Weights of a small masked image model.
Training: adam_atan2 at rate 0.0025, 12400 steps, batches of 128.
Data: trained on flat shapes of many kinds, plain or patterned, on busy backdrops, 97500 training examples, 16.3 epochs.
Rows from block 2, named by matrix and row number. Rows with one number belong to one attention dimension. Each number is 128 + 24 x the weight over its row's rms, rounded and kept within 0 to 255. All counts start at 0. Numbers have three digits each. After the name is the row's rms in percent of the matrix's.
# q: attention query, key and value (stacked) (model.blocks.2.attn.qkv.weight, 576x192, the q third), inputs 96-191
# k: attention query, key and value (stacked) (model.blocks.2.attn.qkv.weight, 576x192, the k third), inputs 96-191
q.62 081:095085087149127116140123116121152119123093131114150138148118147091106121138166099104134103134110126117116124162164115094160131149107161121142173155138115158130107100155116128100169137114133110106126105097164170131102132162069108138110128126147108158151127138126117087076106127109138165150
q.63 069:112144106206128111110097141149111157133126116114150135129124091122121122142131118185127114144101182147140117073100123112144134152169054136113098146164139143127127166151115130115144168194103125128124146107117114143101165131084142086137103095136124143145150135128149076058145113162132166142
q.64 057:142146127102135116114129130136136097121124145121113137117134137114102143113143122090107105121126166115131092159104133148127145161104098116115162079161103117123133178112123137153125148177125124124117128142113113143147109100150130164138191186169134171116126087124133125147173117160110193126
q.65 061:133101145145126156106127114123119109121131162124141139150134107125100097110122137055123138123144133109144096104111134104118167156143137130132097128151128109115134114139115113118124145021099146104142112109103117155126088144150136148136145167233122159113150122115102131136129129158080145103
q.66 061:120117108115154123136103120136150092102118114109118114099104135109162171123100139187132120129152138119138090100127120083128126121093117127097126146146125178124122125119137122116114152062074152154117100108083120106136094097135125119117128174069139135125165138133102142137098125135110126107
q.67 053:078149100123128142125126129090122151104142141125122107141113199110132155163084133163114112142142141113099158079153137114109125155140152138136119069116137125130138148121123160091130131090120146127127131139098108090150099139091152120137126093031121119114215123120145109130151134131129161122
q.68 077:124105128142137101185126117108159156147158078133172120133163168123121141166151141145144106121125107114161140162118128100126136145103145128135132175116127116130121088183157135115129134089111105118137105117141136162152145145120124122119103108067130115117131101114117107081124126113136106104
q.69 072:113129131122130170149114121134106122128141097132148121127118141112142014126123127145136122140128138125153098138181137133114134135113044129116070144124128132132134110152117000141136139138120111112118199124084122126168106129192125131110117221154119110121143114124161133111125137121110138129
q.70 060:123161135093137110133124152152103128118101138130119101104138090146133135125134117176097111130107159122114150172167120168091096094129111130115151097116142117122122188119126144152122097227167131153107140147142107109155187138089131137115143112139116127128092154142152132133139130152138099155
q.71 061:105133098179157158117147123130158136149155120129130131155114167172137143126112113140168143124166122138143075131068125150186138151147129125131138167147094142140132105125129115119130158134115159159147121138115133104105127099176115075117118151062143116168109149138122131120136131094134122108
q.72 073:143119131134122090116136127126167116126124156132120147122137122141131229132129133113127133125139129125119159123077125124149110107131207130139180115139136120125133132118143255122117120112132148150143059138174124118088122134041132112136126031091137116130118127130096113146130125141125120132
q.73 060:146125149162113096088142123128123125166153151144156173159117133163104062106161128080146129120140112158159131151112140165102175139154127119141127159101108115129127084151120129135132132106156123119136133106126110138154124138180124131141138114207122141105116119126108132138116130135113119135
q.74 075:120142131139118083113124122119170127131123156132154161140161108126127223127128133136130126139131140143128154130076129110143102113130181126136180131143139125131127118151134250119123111133148131141143063121167132128107152154075126110131128037099134128132101129122102072111126122150129104144
q.75 062:150143130074104144176113128147096139098105107132127096106130133129137125157172123166107111167091148117118188129167134167111106126144086142122134087103161072136124167133135129144127102207155112145103142155127164100131173141129119172117140123133125114115133131126135125112132146127154138153
q.76 052:129130149151099096133115121120114133165145138136155162144134146074144115138128131085151105150097123102138161119110140117076161160115136139144124100101134083145131165154131156089135139160158142093100131134154139166153150146133132127137100085097136113101108077113136090131140124081124111139
q.77 050:101144106096121153125121099146116156126123131154136130127145148150139130111072118108110124140097131136152178102186121162120140170116104122096118088103134075131129172139122131138136125151198126122091146128144142085154132175135133125136175118219126144107106099126163101119097137125123165119
q.78 053:125136155103118133127103109141108136121104107113113093116127086093166144160059132138124143130098138093110120091150128126111116113118097131100081098156156108143125168115126136119128107054125151147107123116135139098111141144068123116132101151111143100123103163138139134143070140125129146112
q.79 092:144114127128126106112137131127141143117132149130055110130109125130134193139128131100118133118135087129109159098117128154132120122127197134139158108107127127123128166053132231148123113100124136143146068125143144117087113089080126161137129066119131134131138135123096178174147126113142118135
q.80 052:110092057094111097113124126121157094108128092119124135124099127118157156116115135149150136091130137162152136183164116103109133130149159106109157129108124155125123104121147134104131143084128122141186129107126091115143103098150132151145106082084129127121137114129114140138141128107127131138
q.81 059:122144134083126118119098132129134136102116147124130110135134112113153136103113137159088115161109147148137141091200145107130103131121083118108135096136145151125140167130120130122128120086147110130090137136080117127148149150087142148123147141117126138105134141126132108132142155167121142138
q.82 064:125132173118081125156134112131112147116123142116116098126159102100130090155154132106132087171111171102102127089170131103135127097118079127156110097129153078130133154120130125133124090175098127125120140140152152130083144150130129154124135121147128112126128130132137126120149134133132106173
q.83 102:122100128105120120173141124124164153113151111130070098117133145109138173144137133108117127133106073150107189107204121126125109132109205132133127137086136136124128119074146165148125110110117100124146090130137153120109086092079131147138123089088135124120148120134116167123146120109146128141
q.84 051:082135131142133123145098136131119127122127127134131118122098129085180186158081136112139134165087127079131145100110126111117144152117111140122128111116124145144132155131143157073120151162149175100110109154141140120136124125087138120123068123042139102114122118124134130124128132068133118103
q.85 080:098146089183156137151119138113159150133148123146138125167118162125154148146115126162155125124148138108172122140095132141115138147146106127129166137134101155140130169140132129112130166162148161147115126145090123115155143110151118081103101133008140120127088122122124127121156119072152134102
q.86 054:117115168121110130111135110101062126135108179097129159133160155110108108122117125064120116139120162077126105074106134098088155132132130129142110071142149105136134161129112156084139121111111154109126139123140096156133082150111151150131157118174122148108151109117143114157138126176096126133
q.87 058:131135098153145194104136115144106116135138129135160155147094149176119074126122135132149149109150095149137150162133138134082139161164178128130085177095124116142135068155116096120134143045150130148135123113101130113129116161200125111135122111167117122152153134119089121114118130096130140103
q.88 072:115095099171122167164138099097142121113130110116122104141124169114121145172120132105138143112154135081132116124078129073138151142129165131128118124154125124132137096131143125101128152045069156120164121127137126129115090155097137120119110102081135111132148128113121142122116117108107142112
q.89 049:137126130145125143107144132118164134130142111143128114132077133175115094129140138133157155142145131131147117099156127144202170145172120124155115166118118154126130063123132099154122136073095148138149110121107156085082106108165116148135090154156124111141182152141087166134137143094127105120
q.90 050:114165155147138100142125116139156171161153133131151128143130125093152157099138124130109125130105102162131171175126126121105118126098131118127138155103114129114124123153152128152120115162172090134094125125124117145168109122115135120130136116114141116109090096140134111091111132134163139113
q.91 071:132141154158115090058116155145119141152126159130137171136118098136132120075123121097121139147110117179147139110121144169098123113168102128131143135102132154129129131119097146132138116141208128116118146104133110136129147121127134132142128127222116141126121141141153121152101139141130120141
q.92 050:095155151100117106070140146121087082115109148095119124129103104140122177121111121121130136093136168131109093185156135112143106106120142119130120110140135138137129147109111144099124103088125132142177136130138058112118102127113132127140155079135130134141128136149149145178151149185121090178
q.93 055:136075104095119102136107135142180103109116105126101109123108115067163167100092146136133140098116152126134126107126119102100116126105137103093133132156138178123125152104139127139117144061113155113125111097117125116133122086134114139124109159124127127128136133128128143132104117098110131140
k.62 076:134129131109145171114122144101148117128087080130168135170104138142116161126142126158141132129133123089133108117092142107126132105095182129113076131132109164144109070171115079113126121078106134113153164085130157114144113138163088136087117100138110169151160123071158128090128145140171100150
k.63 072:102089135129117106119132158097159129118148151142183121113153134152109195126125127096136106124105150134112129119099136124136120132147106093144088167116106179149118152185132135142117115132116142081165137139148112126017112121160121130148109066153142139130133141119149114127148165125131154105
k.64 059:138074130171138110118115152136177106146141183143122127089153109140138177111138124109096100139114151128129102085105120107122141123083057107121182121141117131124127170120132120123123121134136156079132138133158117111103064124082128128136198114191141172103119118139153140146102102172105174139
k.65 061:103095101184144092113136103112129133110112190131137136147138143143118120150086124161127177109145134116155110177115126138099151147125140131076217105125106117115124113134139118129121140080155154159098123126161104083139102161144119117124151133153130186126072134130117141154085133105120131134
k.66 054:104077104175155128128179104086146132135109135112130161136066154153114057128099124130162147129187133101083103138106134176131134154133149125156178139148092129144132088127141121101124147115101170131108119112140121095122108111170122092141163170148130109136143101133111124144169121094125125145
k.67 050:169102163098081123137172130130158098096133169112108109117074146104133158093118135124166122128112139118107111106137125152121132098150139149108160094123131172139135107107141149162114155150127151092101122133139108128090107138091129106123171115142128125141146094110138138127145136129145146105
k.68 069:098147137167149127188117112113081162141153101139160118147157145133118168137125133122137142152133128118156135128111135082134126167149134136120058153113142107128141142170160133120121157102118098123117116133113123119128170192137137123105141106068135123133115093125096104106117122094094103084
k.69 068:129110122118126161128137138105110130122137122117128115139128139139126068132123128103129137119119103121117114121201119136117135140138186122103140073114121116123125049127127000106126119113121132150121218127110110133192116111182122103129127255108137132129087127129178138126131130129125082128
k.70 060:144114125064101119114134131154152103159125116128125129106134116101131112142160126133105103144101118138103149069130132110157117096111100120185104136146121100138137168122112136139140105201141121089104144169095174168121142113073142126133113108122121122121169117119157134130143111139142115137
k.71 057:133113137158131155118079151124171113127113103115138132119116064101128117095122126076158092129137129140138120165147128153150118136133085122131107130140112176135125103137130121125138147124106131167203122097097132155119140122158111133127116153116133106129152122124112116126188135119094117143
k.72 066:119160127139121107138112119141131130147107127123135133120137119113115194116126122149131116130124159123124147142052134100147135132127080129154119186145126145135130198136133255132137134147130137113129029127128145132074154153094133144123134004149126135126159136131068108132138125119147151125
k.73 058:106163103180144106104092116134093135145142143159142123130146114135124200124099122130106132124148101158188095124120130080126123156126146127098112123115152126116118133140121130138131127023108096147165132112155124109156147150136130128131105120110127158125132138134109122142083154138093163101
k.74 074:122164114133121097137121123138126116138118124134162152112147107131113198119134131144134123149116153136130138145070131096146129138131079126153120183141132135134129194165137246127126143135132123111123047127133139125090166167085139114134130013134122134129147132133077091122128123126133157128
k.75 068:149143166091101129139129139155092127122148111121120133146153111102152132148156125190102107156093131125094154097115124122110111121128119128157078137129138090132120172124115121124127112182158121087082143135124152165145135158094137142139131098128117089115112144136151132118104103132155111148
k.76 052:173149167138128108158101157117128176123160142104137128145133144136094160109133142132108154121117137111132143143085139073140150106146099141123082158106149121123151167141131146182119099073135086112086116124143118117136135166073140160126095085080140156141120153127138125140086124145110152108
k.77 045:156130119105088084136097146124122146121127153118118133142136138153121113158127127160116124152111126154132151083165124105121092132162091123153167092115150141124112162118131130187135096152122117096112135153119143168116133172124129133143132128123111130102115096136128156152151108096137130140
k.78 061:136156132100113128135165120121140154094104116096125109159114157114127030186153135150137155147154139118078129212112132147114143108144131133149147133118116082134134128125126133161129102128124153131117117155109154101139139143118124131140083127114135109125135143137144140142172107098141133146
k.79 084:155128132138126120122127127132143147135142137142080106124108146119127151139129123156122120127146134139120134117061130160126119116132110134140129171134126143122121186077134246151133133149131127120129049133145153144060120091093129170132133027165120124122191139130085158142125130124146154125
k.80 058:096114145170167115121141132101123168162191094170124149114094137176121156085085130147143123117155125123120109089138122130123138154113183133149111113122122165115105108122128138096107164137133145142171131113139083155118084076120123067128151128093130096132131105129106119102123153129155132091
k.81 054:143148135086108079097206121135093100130138143141131144129099152116110095128166125133128149156113126133104131157102125155124165135134142135146182096139091142133117127125128133127110120126134138068090149141189152104092144111106119098155128153154124125122141136123157131138149112114168171155
k.82 068:161141164069104146141123149159104137114119098090111104137177123102148087154152127183112118138096140107116159172146123116100117083142133130115092121117163083128138150114126122132123103158142109129110132142146129123122155141122142130124118122122129131135133150132133134117084133150128142114
k.83 085:157118152127129148175143134137126153126162107163082106126138155106134127153147125150114110127125115163127162132147130153116101131134158130131109137120151142130117138085139178145128139151139084123133093136136175134086128089160130155130126073115124115126147129134105152093126124128135147130
k.84 055:165140173141110128154120133110178184116161128105136121145121152145120066120157141114121125122118138119087137138066139133100136093158105140155127171117136131133152126139132144141122109124145114098083103121090151149140126172092124155123115088058138079128152146124132132134146109122111142145
k.85 074:148136173152126102141091152114149129136135097102148139115119094119094149070133136045145087117119141100117111119087137127136144153123081125168052133156103152125140150150142129126129129153109134106136141111121139170083154125076131145125122113105136080128154120121143115126183119134122093117
k.86 057:153111098118112098124130140112165116109083198103115126143127125148131153124107134159112154108136147111135136152115117105109136081129083141070177110129127098121127142113125145158123108087134134160071120136153099093157094148068126130129135111123135220133146122121131135150099144145130181138
k.87 059:112137131149135136117131108108065149111137121145136143154103139100116121108080136118139156125133113140126111093149139119110146191129176152107114152128148173117123106137122104137130160071109127173139127095099109124160151162195129109123119155137109135148110139122102136132119147123121064146
k.88 067:098104154186136123168127138090146151102102115088119109154094156127146130127080125128161131098163148076128138145133125137113118136135128140085121107122130144124125099126146138110126160132130183164124112118117077137123081159135118122092168128068142138128094104127102115105133142092140106111
k.89 052:092157148160138160129120123141089145128172096124126108140160098099178104145098119156158095132121118136138084138140122124082142128166205142102106117109147135130124088127121107104125154107113125152153133075114095130117150145210132097117116137145128071129154159129088121108081149129102153086
k.90 052:147180127123144104132140113126073133156114108160144137122141182127093149119165119076105150132129103160188105168128149135125096155127123124149126111117147175127135145146145126110130128085097102099119136140148165113100176116153129132127118131126126119127144151117136147128142122136142153106
k.91 065:157177063132123098075119118118162098154131163162136147124124117135114154100129132123118156125122108178145110147095131151135131122132115131128176123121109126130123125124110143142119109064153106098134131122155158109123149114125125136171079119173127135109187165131153148163115136135137190138
k.92 053:152096113115138150081146155136170095160137138164120116087083112138118139098125131142104113114174119149071134083148130126114147063106128143125175121143130131129129111112106137136125129099134130148189120149120115127166108075084126077136121126149131160133208120125132125129146137165154168132
k.93 061:088092120183178106142156108080134180148172113131129146140100154192117101136107122144140152113178129091100107155104120151117129144112162123151166138120097123121116113129152130083112147144125163110152126114147083116086066086165125109140151126151141102113130116138123136120140129109144150085